From a checkpoint of a small masked image model.
Training: normuon at rate 0.035, batches of 64.
Data: trained on views of escape-time and Newton fractals, 72500 training examples.
Rows from block 10 of the encoder of a small masked image model, named by matrix and row number. Rows with one number within an expert belong to one neuron, the router's apart. Each number is 128 + 24 x the weight over its row's rms, rounded and kept within 0 to 255. All counts start at 0. Numbers have three digits each.
Before each expert's rows are labels from the 100 images, of 14976, where the router gives the expert most weight on average: "top examples" is what is common among them. Only what is clearly more common there than usual is listed. The data: views of escape-time and Newton fractals.
# router: router (encoder.blocks.10.mlp.router.weight, 4x192, trained with AdamW), inputs 64-127
# up: expert up (encoder.blocks.10.mlp.up, 4x384x192), inputs 64-127
# down: expert down (encoder.blocks.10.mlp.down, 4x192x384, transposed), outputs 64-127

# expert 1
top examples: pastel
router.1:105143112122179111101142143113155079159135138130182116137106158091106129171137172125098170129102136153106137142138165137124078140144096140152091105105151114171123148097132139124130121119116141
up.0:153101139127134133107144152142137127114141128108126095158137153083132119127153091143139104169100118143114146123086112113131106086143170127129100143139126121149123168138146105131078156115152089
down.0:086142171132172106120094132164134136123120120136110107136135130149120170130139106148132161147134143101126077135163125120128152098118104142100181162107109131091138135075147148117111143109161154
up.1:131141091098133122124112114111104112182129098124148173131103157114156192158122130163129150121114142090117119110106135181147123137131115089168113149102094151156112136099137138122108112119087146
down.1:142138121103132137098135103116111103114117137170115143139141135103154097143131126088140176102129119136121095143129153140088147148135132143138135115107154102062142174099130145144166116139100126
up.2:130195154129123156128134133092137106131097136136103132151126076176100125142165128137134126139159102119085142124130098178167109171150130166139139142147128090109134139117070124123106121152143093
down.2:149160142128127083099098086100090147151096120148129134132092133145123151140146145125128118110172106121115130144180147105135128106156149135149124105088157111151151090100118119133144140093149133
up.3:148103148158169167095122102127136129127125110132123114115129107120148140115123129195163125161142122107175101159049092075150076149107126159138153139134143119109110145129164105110129119141109123
down.3:111132115149156078145127136140156120118120154132135130157115110151108123165114132113134153125152111150120109150150142143182127131117126092092108132150111088136116114125089092142147130162136132
up.4:124131093076110136125111107124131145147161165125115101112121165159130119142104151119145126129146085145103189147115126161119134137083086113152140116142120096158133131117148107164150129130141089
down.4:124122127162165142158146136143092141088139150120126123149093123113133126104097134097096157125138112112112150165116142108139115142112141136121139103103145121111088108082146088165134092094130122
up.5:103106153120144187126162140115131203101115126096122176162091126141145135117119093132094141106119085159103122140131103170129126146124132096133105112116142183108150127109151113098152155125167153
down.5:168134159102143167171172080126146093191122118108086149104128156112110152148178127154109176155111151142113152064116139095116095113134133123165147141134109099125121136143117093139120138145124150
up.6:135117082121077144109082121164144131138126129123099110115099154100123092131115124160097095136118106108109125124132157148126127111110159140129137156116132130141140182099164140109127140115099109
down.6:104143136161100097152115141167119101117164103128161093114142122145133094087134159160132130107163140071166099127129159155116162095112111168148121151095115151141116145177167160124129075091137148
up.7:112127102167142118128110083163162101159119072106190160145129109116149102143144132068117114147121096115180109157160158153103131106150108121126117177093086128138118176167125109111101132142138152
down.7:131118145104156125104123147106116120072172129124121114108125161092120134161188174122119176099143168122110144130120140107122108113120115118120153072175172144111094119102158115129155131120130101
up.8:142137121133132132139109130134116161138170118135108109135156133127098129153122119121087126126108186134118137146159113145112144149141139115112114111136102097183095087131090156145122135152140142
down.8:123095142071096126143119114148142076128068129114159107123107115171113133089114116081084133133133132143110141184131111089088147138203111132140149140118121135140149106095133133103124124131135107
up.9:147130103131128153107161133143134108153132157110133124120157128102127106110130132121117120098112091113084086147121134095123122098155128087133154184145124120112170146099104122150117103062140101
down.9:129100131135097105128130126115099121105140108127134122147122162116114085137129124136135073161141144142127136156120125086096149146144148088132110134169115132129113111116134118122123119107140136

# expert 0
top examples: sine Julia set; vivid; grey
router.0:135103123168090180141132114139122139096130118109092170133113117158152117098109101111150087143156108069165127127150085129135153118119150115088179131136088157087132097152129175107142136139170090
up.0:079148117147118120138144155136146134102124098157147104171113166114142188095117116096108145129111137099117120131125117097131147123122116134163102124166115125109133154101097146152171091092146126
down.0:085110104135089115104103154150128154147127126158152120092149104135177136127132098128117106161125144121104074138135114141134166158108121134076161132121142132125178151168155112076115098130149109
up.1:085098113118152162136100163146162127092087142135148142162105106130153153126108103133146123133095093102155143122139154120123094097128135142079117124141143148137132087117107137132153153141138085
down.1:133104094133151130106113098109112103110137123093173125101108114167123122127113122132123096163137076130103155128134123138112194120127147146107145108142118130127117096122106160111125131120134124
up.2:102139090118136167111116141144165090209108126097109183123142121132133112145102102066159115110151127120130162132136081123098132121092089131134146187137120075112131106136152130115155163117141110
down.2:122108152155117106129148103083119116116117122129099109128118094127126107137130119130166131161120154103119151169109148094163142100174121120143145130114144128104123143162129122115155145107118139
up.3:196100121132120147141149107115134093129118137190130146106146139161129149123137155117091119046133098087161136138173126114095116142105124099119169137155129153108111140118105096159143089126106132
down.3:139133137101136109094151108131100106137102147152112151134103137177108072135116114147086153144091105132134094173089148098141139154110159139138113124113102115116168121192171106147099134096119133
up.4:169078175153157155126123172140123105101101100137162073131137153105107120158117145117125108128088131094112140096144134117121148097103108128112113146125148133142183096160108110144117133117086128
down.4:158122133116127135086111134113087149106128153131103121160151125139145100160129101111086151146141139069112083102071128125123124139152139136107095096153142107108148136113120110127128116135098138
up.5:117160098157171161138082121112114157148143114125143123117157115124128160138154141129106107193127138117120143114126152133095128082144139125158126123166096132182145145112131135118120141113123139
down.5:141104159093137149147106124142153113165141138104130051115086144152108119159104131173160138109119123092151146160127155068130142112096095109105101143118157136144158144096100148158138147116114200
up.6:147102159145090156116103123122142135107164084112101167117121120143158117122167113177122129172130141133126164147130129117147098117096169175144156153139150167139123165120145171134152113114127112
down.6:149095168115138127096147122140102141132093152119082076147110126130091093161091155121129122103094138141141143151116116168128122179137124115146107147084109128168166111121166141139120122173104113
up.7:163150138121142122130123073143116137109127130104140122143133154140145092130120100097129103138125083158113145089181150111116164084140100115144109156159085156120158139145153146100164121147097173
down.7:126147121140126131153153126121137093164108137145144110123127128152128093127125131074131083122083143113154133121135165137135057163111125126112055149113142114145123121132119119112124134125110135
up.8:127116114139139165153108146122132169110114122109100131135115117181191113156138103128122163111129117107165153157110168138148146153135135103090164131132118123110152138143130124102149114132071172
down.8:092113080086103072084156139109142085132146172151164107115124123133114118120146117137169130107167120160107132164143091152129107156109165145133088111178135122149095150136167104132124156170156132
up.9:174123151118121132109114179142127141128150118148063124133118148134109096163079168122114115096108122123126115109108144134108119120147124134149154116120094117108125127152143136122121113102101133
down.9:113119174163087142157120150126081102106093122134138119108134145126128118139179108117122118114118162186147158153154109171146103146109105131141091151144162119155141130147105103117126147124133129

# expert 2
top examples: Newton basins of three roots; warm
router.2:143129099123138100131065161129112104161141146135149118150143157097108144117135136140121157126103129112093126067138179101093095145097124107153090136129116129145123180129164149145143135139052135
up.0:152126115121158117129144110114095130175119131122116125126080082112110120118140102125124113106139091098135118097083117125104165137123143129138122097139072160172137130106124097114169164137117120
down.0:131090128124119106111131129144146099097135117149173142140139136111142107118107142127148140146103108093123122140105108138138100133152157127132129151146116143099146130125125126140151104105141141
up.1:123129101109134121125149125153141104103107109135121125132108128085107142099138101109095131122119145103125126146140114117096156153125132138147135132100122149130154143151143164139127123166100120
down.1:151107135156144146107078134136096155132102152143148118129139088165092111108111122094127141161121141126150085156102092151123125084141152079118097145159111112153119106094102154143129123176105082
up.2:142122164102105084123095093112097118185132139124127130114164108096108118117136133149118132126126134143140134101121060140087128127147157165086135084145109138136096105133116107144127139148154155
down.2:117135120130121182151131111133120118105118115099132152127133164215133113164108140096144124122140195142165138146153147141161123152133105108105093121107100139108148117101156141129131117118111145
up.3:174145137140105097159167106097138140117141138123159108129136151122136112096119111107113119109151112139122142094175139126147131083141096148156127089122149168108106140126142140097122099136144116
down.3:139117098138120161086164083146162157152124111125121158132117130155152154123116082166112144131128154170144161153135119137160152136171153116089118086171060156146133117082112154139130105129113088
up.4:125126145100150121098111101123130105132133108108102143103132153121173100103159088159134155126155153172079156176105129112132118101105130076113126116127174149101141152135137156140089095101121092
down.4:086152131089106136126120150125127159045139122124150117090143120109116134143153154138136129125151079104111111091167094140136097147168144121131123135113122089155102101095137133137166140190116156
up.5:149106142113153133132112113175136154098167106107139146113152145153149089119130094141119094161097125117129124115114094122128143102145147090148142132107118093136147173145133156148098159143126097
down.5:111154157133159133146141131104132121117130107130163144097135084134133211106101127127137129120136147095120107155141140154142159145138077110102130143140128135116149128101161120123145110098147182
up.6:135138104131139141175129146072087116137104171152095141101129128132112150105114178135150103112097119126127137094137169088126080090117109112158150133104143131198108147097149154108116108119106161
down.6:141156159125114080135164096094115124119133141120134103132127111108092129112145159115101128148118137134132158130147148128153141136100070139124122096140142094145145108086104128135154139128157129
up.7:115115106102080175111132125176114091101105124113109128128163150171104140141164117114098119127110085139139128135096123141123120131135136094098111148097099113125096179118117167082117148134153135
down.7:145078144151099157151159114113093127112143129129111090084131159144144146134107143116113122131155111136107193126167115143145119151123121119112170098175126136164145111127079135119151137155067109
up.8:111111095161153161131113168130144122121157164131144119170120095097128147134148118161110120148120102139150100114115108171152092112113123110158094123129133157128148153140129087100072112090149080
down.8:117137100119107083106129152122140135086137141126159116148114158131139069129141149127127148097129165104163100132171129162147122134109133151158125136118121137155153138141144140140133156138132177
up.9:138145128152131118137116141106104129112136130158148091155158121093144158135151149097098174160127134127087124120152092138131117128099099113107114158160131143160119172113109128087099123120154116
down.9:130103103135107105161128124145130136102107100137063131125132088133146084116113120167151127151114155139160166119130183145129137124122137149115148147121079133127095178175132137120154156143094097

# expert 3
top examples: earthy; burning ship
router.3:117133139102134092130167118140130163114105131134097124089112098151165124142128068155139123100148126182131112174084102146149130128146148140142116092108148138109144141120086030118080123100147131
up.0:140108072140088127137116133117153124153095101124133140126114125124161106163143125107142129098143081116123109107155159174139108110112159132127144124175122111140133154156130175153126111147151100
down.0:123120099150101135093130132137139124129146099114143165135100132108125131100107166142081163151135127092122143118141129115107095149121116098096107148115127093141117149116158155113152150099099117
up.1:104107137115109068104138099101127096100121117104109151089121129102151100133114116112119132139144110145142158118146159117119121165123122123134131118101129183127144139128153141141141108077158122
down.1:138124090180179083140149112154183100115084122113110101153113138087138160114132093155126112114109140060109138149121108152119156144118108136120128143105133143120162140113130111049109122165165097
up.2:116101110136151174107140097104155122128092116109110114152133140166133135146123160163122151120141116172159148140125087092101121088122122112117163154141118132122160123115118147098106121107100164
down.2:175173134147114113098103151139171127128141113151140095158126120137122103105119125146087137126133109124151126139139157119110137168098141126152067118192109122142154120128127143136126205154138112
up.3:115146100117116093127122130141126158116134131150125136099117140105072134103157098167107140128141153154110163129155156091139118148136105123126127126119122125103149135133135128124144151062140108
down.3:147123108136129152119135112100139107143172127108110154131106101158075101150118145119117109149126164150104140121108134113110174097120126139157138143154100152143146151124152101132162109113113108
up.4:144118097160079097104125117183114112151151124135111117121122135119144152170135131110166155151120133136124091109129129115130130076129119096134182146127122121128125118164167109121162122114135093
down.4:147114095129109133122142155123127177125135102130111107131135132102158147116102110181172147144160137081150134088128125128108114112104165154112123119145101122117123116142125092105162149140171114
up.5:103121068143087126141135115119129119135114119155117114154107124139125109113104128129096136179117137165106161139115099135127100094149102140158112208097146142111129107092133159154174143115170115
down.5:180132102112109101124158139130162143149089124057113078120124121089130139141154151142143113096141134102120107164192115155125155143134100113156159125113128129114090120085126116089139108126134131
up.6:134081169134113177154116107157110126089128095144138105123170144148128154088136090104148104131120134074117095136118052114077128119147099122120087144169142150106102140110180149113151144161142127
down.6:139134168084089132123130078151073143074154161116095110129086145100075101136123156136131132101130149074144129108132138120140119128143107169131152075133129091113125121174157135141121145175159134
up.7:139158111125085120123146166159119146131116121104131153102118043171100130132125123125145091163172121173108099150142113120093105119089131131136157117128109132144146146123167122183164152138124085
down.7:114147071101124175136124119111135123109114141102129124125094155082150095141162138133126146157156167103139153109138107123146125105109143114099145145130101141167154129140131158117111144158125105
up.8:154156164130157154139139163118143139085109160121157129097140109128132138148094168092167162160098127108120157104144100118129136130135101156142135120139143105116115144108134132121131163124087153
down.8:169145101138116125157102104105152113142141117147147120175103096097117118147122124117151121123093112102153131133162083086149143122168115116161141101135114161159118076128090164110157140147125094
up.9:149112146123176164083134142138140116103138130118097127075110105115105151111120124127109171134082131101107138114150117155145135070150165102132143104159126140081162121088108113126184148140148126
down.9:154124109136099109185124125087104096072120101100127144155135092115091128109133134156132129139143102127131129179156104148124181158144119168139126139123157156115106126104084120114149138142120140